Rows from block 5 of a small multi-label image tagger, named by matrix and row number. Rows with one number within an expert belong to one neuron, the router's apart. Each number is 500 + 25 x the weight over its row's rms, rounded and kept within 0 to 999. All counts start at 0. Numbers have three digits each.
Before each expert's rows are labels from the 100 images, of 14848, where the router gives the expert most weight on average: "strongest on" is what is common among them. Only what is clearly more common there than usual is listed. The data: histories of elementary cellular automata, time running down. In brackets: how many of the 100.
# router: router (model.blocks.5.mlp.router.weight, 64x192), inputs 0-47
# gate: expert gate (model.blocks.5.mlp.gate, 64x48x192), inputs 0-47
# up: expert up (model.blocks.5.mlp.up, 64x48x192), inputs 0-47
# down: expert down (model.blocks.5.mlp.down, 64x192x48, transposed), outputs 0-47

# expert 53
strongest on: 101 turns on (86)
router.53:578491487447512509472502499533499486446524502528449516518476504472460517479524525490513505480509529514477496488493496498490500517502499499492523
gate.4:445471546476470479546502482504493458450520550529516498484490489503514489550505522495469493510506457462538466505489559505489468529492539524468473
up.4:550513496514558502494496515482518513533503522508495520483517511511473484502520488508469538461506492528464528513565460501522468473545481503536510
down.4:555475491498492479463513519467489495499509487452486533521483491494497492518521529496537510478492527561487534491559490518494518485523458471541473
gate.5:520469467491500524533481493482467522485470502490505516513523523513481533522501469487524507518540451512478508554501507505519500510482514510547489
up.5:504523508493486473485520494520530494497515506529514477483497474515529472462511519527443458458440504490503508471530511509470488505505474478451502
down.5:528482481523504493505542484504506507538514497446514480495525538489479469522520493504519520476516472577466557493535442515500534457465481479544487
gate.6:506530498450492497490479504543529480482496528491514509501502510487490515533489500537504503490483459510528497493537481471488507503535531481510512
up.6:502483511516519523514482458517467508494459488501499494487478477509533516472507484490491507506495567503447505489470544519514482514498494500498521
down.6:548503504481472495500559484495493518477487511479465490482510516515531509483486466477509448500508532519507492487473496466494538505468451497474486
gate.7:560449506478491513494505507553511517483537498481528529458476525528468529531457506488509504538508502452479515492531488481469509512501502507520522
up.7:528470519472520481492508490485502510517483485517469533475443497498473486549470488548514530549495517487506489478531474481501506458476490489486510
down.7:487487493479486529504463535486492495480525496510510427506513478511519513523463506497534531476479470539491453473493451499500528525521512511527482
gate.8:502424503527514487448507482537500547493482498481531476491494491516520509545488540500477490506469485479491495481518505483461458498520485537464536
up.8:514537477492502517503504530503503458530502491527496488483484505499465518486549473491540515483500511546506497530477477456534543446470514500529508
down.8:510448507510477505464479539511483489479520464497537533533515490492469477502531500472478487464514504539477504511513456501515518453518516526497527
gate.9:527561517524489489499486479460498472465478533503501514483519531479495528446495512500476489488483530492540495523504557510531538495449489514494503
up.9:501475548459490451467483527515433496523551522460480509511527522471466550458545539473496526482446490498526506482535528526496477510478461497474519
down.9:520532544502549501468481512466544507522492489478505520454485505550451482512477476501484459524523481520488502531491471496522458499509499483503533
gate.10:446534483459520473524481528451530506486492501502440512541490490541470460490507514539497529492480514486465532529512521481512509520519448521473503
up.10:472471500489487485489483511509514478475539522481481480479493519515457492555530493504523535498486477518539534553523533530510506502500499511510525
down.10:488469512507517472532503461538533504511499464487505433482514508450504476476517505518449460478482462517505500490514541501513479491518467478491524
gate.11:521487484495476506509513483525458462472511524512521528526458472463526495520553525498452550495475479520508493431551505487478492489501504439474461
up.11:498490511520520506517441505493518531508509476472516489521503540525490538481473507485498490480530494459491529513446475474541507495467497511523505
down.11:543453501485487470508540513455482483499478496514484521514526493486524492527519489502540497505497473526486555533520511499470515500457527512451519
gate.12:516470489547515498505476456517484532527529522518540481470494509512517496513462520520521473528465510482515497494458480468468494490522509498456529
up.12:448468487498473486507520513524450465450532508515502486498419441457527523486502537517510496495514488469536519505514498513440510508540506496507502
down.12:545527493504477481501510457522501501486505485473505514498510485502494478492503529497528532514541529516519507510528515489505478493528489456518495

# expert 26
strongest on: dense start (74)
router.26:491512489469525461506484476492507521530478471498529525489478512496510484498499500522535472498484523493518467492471482493503506470485453510520507
gate.0:508502510514504481481526512458475492449533470471462489514508544456494493484540489489507496497505541512499526516474516522520527531487439467525508
up.0:471532528507465483492502497477494472481494490505511496448507500449489514491500481480528515501484550490565503520526533546489539542496478487526485
down.0:505524484485479546466535498506495520561524492521502552516487499475528494526508540509539507463507489512533530478512477496567512537512472497512501
gate.1:509493507495514475469463501543506553498506512482461466513502500533513473503531490504478507498493494516509520486493512463507528470529498462548465
up.1:449505529501482519540525509450502484513496476542511530485527510503498465481486543525523470518538506483494457524498501501464511524495526545474524
down.1:474536467488495518510486508497498535551500478512537473521549512534457515496519478467476481448548543518439505481492486514509494501482486531522501
gate.2:513508479507541505519524497451496511551467539482509492527502493510552522547490517524496491512508478514513507453469459534511497460480527503508478
up.2:543457485503513538484537479501496511492455515459473492571512487500516508503508527490509524498527479504490513466504471512496496480505488496496505
down.2:491517502483523515514460491475506523445478499487495523497544450500527491508493460501500550475519496544515487492482544528468509543508492465538506
gate.3:487458470507493495468502500487525504447476454541503520561485496478509520500506498484489565479519489480510529494506497515473531489471499483471490
up.3:467504505517506506454493528523491484481505522527521471532491499518528507505461498520502508577503507475528477522507527478499474561507524490500512
down.3:548527546527508523518486479477495490484471468509480499500523480494469506477497522517514560493465459549513499515478512495467481464551471519495484
gate.4:473519504475473467505475477483538465518523506527535494520487485516484496498476514544504530476481471476526496516561516484476489532498520528484460
up.4:528483479523517542502531512526450507513479490475464518466502548474513511523527474459492471506496527534483489504433485510523516459517490487532528
down.4:465484543532488509496453492494477530449533476504538489528494496510516528489496493496470500521517531489508516536478476513497475411486545491512476
gate.5:531517493483516520506516512492519503498467465499477521507525482474515515496489518521428528500522513505462500472515485523507471525499513497486468
up.5:510495507498516522479524515492509515487466468478529522513541493539495492473483518498446520478552497463441525472512502509508471524470487536486486
down.5:496492513535468512515441510517482451433508503519475545521508511476535500535526440514475556518512486486510498511507515477495492526547513506531522
gate.6:505515547440507508505507463501524545470477502498494467464483475486540486484499503550458499504528519450534478463523515464494490527536526463492510
up.6:459528485487516532503482459485514497523478486511512503488529483533536477522520511525492516457499479506462492489547499485466468509502488494531453
down.6:536489515491485499530485482502522495520529501519484493504501513523506474499527531525553513488499482468500522466521489525530505518512486465515492
gate.7:482453511536468516511497530519451482511507465509502484443499487513486503427514514484520504513498477532495498501490520467484532518466516476474459
up.7:492447476505493535515482534497484483508484471515533486456482485560483513480507527472513510514489479484488495491491535473482519493465523471473459
down.7:452505485510481491478489484481490485457518483508456510467496487510524492531522494550506557509487522508524466536511606520499466542586499535473504
gate.8:450486533507469503448493498472462495457493491484507562503474474541492535484534478527472549472509530420497508492475514454495473518458512532501523
up.8:459508465514445492521525500508476496437510491468486500491494493510526578483517528510529520511506522463492469483496493490468515488495515515486540
down.8:482488441469512480537502504511469510490523526516500518531514488504475459544547511521520475530542497520487529501468509471512483516516519489479562

# expert 46
strongest on: 100 turns on (80); 101 turns on (76)
router.46:531483540507515537511523500495461510451494493472482501492511474501485533519478522502489513471489431523461494529481517498531489499508519494518451
gate.0:503530524493475503469475462490489519502492537518550491518500451485506484510428485488489488498467441500495495537488547549489458524511484451531506
up.0:482459478551488524504501527541455489491461497489480495497498560512498503485517482504570512538505522456461492479479485451505515508467516485445478
down.0:466486498483489466545496484500501474504497535482520526485499495487491495519485513466501559534491483506512507513486539499461443527507515471522545
gate.1:507502514530462496543512477482487464468507486520489492479448494497533472475471510498509497512480511538520467480517507568497467525523545483483517
up.1:500494493504455491540482482470473439501515515513480497470484478509507481499492508495530481514483501526543455510538519563508476500524529488451503
down.1:501513504550469506498508497446451468534507475483467525486457486522501511488521492526501502481487513532452490517508458488481532447484512497500516
gate.2:484530502460493486491497506489485474506520479532485502502518517516495484453461539513510495477493455452530510490493489491473507478506497509497519
up.2:467478501510513503524512476525475503490519492502468507499502527462494500500486475506514489511497551547469488520469493510550520490547538472562499
down.2:483517468485500484503540499481505471498528561503506477508497499491460525511534475517445496491581451509506513522464483499500512500479496546512477
gate.3:517522502462496448495516478487482472521513460499518462502496459473510478561489523524457495509503481469507472510496480530494516509471466493548515
up.3:488513480524479515512492550513476458471494502538453534461516490488427455487524497478517444519522510488493490483503487491500494484470521509489491
down.3:546528494510500509492471482532504477458511468529447498523451495523500537486498524488533501452475483568534507499477545472455491494461497485491530
gate.4:478539512513505518542505518479535488469516464524501515511517502467515545475507493525446484491506544453486440475477538575481497544482489499491511
up.4:527552512517485523541512537546527488499472439516498490525536484463524485476457478486438505456489555514500516499510522532497508483479493512524503
down.4:497431532514466520472470512477471509494486504504487501493486486475494496509513529505522457529460528498504503503538525522504457538486518549518499
gate.5:516528513495505471517482468470543484519543486518498449511537491488475531517473544497539535523487506464541516536484510502503493475485487516514521
up.5:503467476527509518493516519527462522503482494495509526516496496487531505522520490538478486461522511517471472472487491501489519489495533530487485
down.5:475494538518524515493528507549471500495491538477466532499481548460519507511465486462498476491457459558509495503509506516512510508479511532486481
gate.6:512495477513513512506522515517443489523497525467523514470518543505492513523452450484495523479524468547492495486458503507494530509494489469518524
up.6:507491452462522483512536497527418530519483500474490492479500511474480492541472478482485501508555460532468489515457511538486552484535484464527513
down.6:499503508516521503522496489532499506477514523452533475478515549495504504481532494530514482573459547432491496521503431558479500453472525499508475
gate.7:514486507503492469530488503510520524450513479475451465487506522469534535497518496510497540469462485508513508454483501483522525562516454511457494
up.7:517516476458456461477516469470493475494475551501525518540511516493513456510492462516474501478489498512483530511499438566502505515489485485517474
down.7:488505461507505521489466528495511494533532528526527475453486497498529496458500471502505428506476471516502531493477493493461475496485511502488461
gate.8:512536502485481553500531495539496504521489528493481503533533498478490469544477473470501498505528500492539479473500509478485508490517489508496517
up.8:495482542529493498496461486497525486479537486500505489469456513534502553491516496546512529476477484524469538525487528506527484530502532503502516
down.8:521456484535500476523528476481460504542513514483518506487503531528531501466497464484478515515551447459492467504487528482475502534473487490517539

# expert 36
strongest on: 001 turns on (75)
router.36:525519508455464521515511522534453518484492526533446520494481487473475548503507532497487461509500507544498492526488516466514499503483538503518511
gate.0:521447492540488479491494460521462506490517541482502474502465482502501482543476511491519508533496521483495472485493506516506481504525531562438534
up.0:504517486488518514503506524480491527520480476500517502522513516513493524480532464482470512462500500504463530533483506471520532481468466483534482
down.0:531493555459509485513517497507503499508507485504467491493486450483469529509498444469495527526512498535489489478526448536476520525512476511487492
gate.1:505529534466459480522509518444511435494518480489476457479489451449499500496500558507506519522506498498533460449519510539512461536498494501481511
up.1:479539493451500507502507519466508497519528514486543478503498472539448505552522491473488522488503489500527510544543533512521522542514469495518467
down.1:493512520541454497535506506479475515542535491514527524523495515491472489499487502497509484487482544515458539488460562460530506485461516460469467
gate.2:441521502420505515512497474457524462502460527514520511470481478475469475506463497481519557489455507508536507482528525536506491535476507458502456
up.2:463496480474519499529466470504504510501514553522509513507484521504504486542449494485492548464478479509522515529513554516468515531534477461539484
down.2:491483463498478458517485493471494515456534499482443523488514508534479479470490463526517497505506484503492499533486498524519476454537506503480499
gate.3:486493517507462487521495486523501432500507481530498506472472486522500512485494491481542483517465487524542462544549493504491495482500523481514478
up.3:485494523507464498506481496501486442491522461522500498458470504532503514482477501485535472499463483537534460529532497497482477481513544511489499
down.3:464488468503476527500535521484461477555538521483466497539521489558475441517530475500517511502480520515462508541479501488556490459507552496471524
gate.4:470536518477490461486492464483540460488534517533520461474461496504526496487485538519510520492470499485540487495525493495478520519502475460513478
up.4:513494527466546538491522498464494530493510486486522488487500495501512539546523472455471473503544527529491503495428503508524504507482478539553527
down.4:500466507526528533468519504441514530550497509494478516539466512484521494514474515500549495485488499450501508503538527529500567517473503471508520
gate.5:503467523499478452525478478470531507502499522509513502473447451482487504538512496475486555489500532489499506505538475505518460524506505495473466
up.5:513491478484478486498478477482514503500493494513491541474478471497552470463526520493495526502465515501527518480489477514534434515468527472459461
down.5:475509489478480489506496477493527486510480464493476513519508508542513421504480543503492522488522517529510520465516501467499519513482461521493480
gate.6:505520540467465481515478471507527505471501537487504518502516501430523510527523493441525547495491531497531533502499538549472526515520483503495487
up.6:494552472494508521510485519515476573502511508529516495543535474539507487478460530521472505487493454465462512476469502523556509495496462479484466
down.6:540479480517485513470472532496535521530504496439541466489485522451533492531460511482462500576498486542497504505517545532516485506508473517501513
gate.7:504495519500471479516498473507528532475503485484469523521508450517479512503486496496461469452519526507505475501421487457491487467514497491510476
up.7:565509514503508494495502520523513519503504516517445462495514461553514508474510528480475489502540487477481521499443498511525463488496497498513476
down.7:502489514527496517491526524495450513513510468461494460517489517531511538486465526459467508514486497468482504519511477531485511510509487501507488
gate.8:520453527488451490510534493465469507481498473468513522508506535528461573503547470469530475538490481506497525524462507444508514534473493513479534
up.8:493573503480530521524509502508484499502480507540518501488484484449520477469477510522457540467543515488493493443509491575507463515497481482512466
down.8:475493523477511448477519487503523530494483517496532507492500504478504480465469483499482517453453500523501519520496510480521489492526494507522480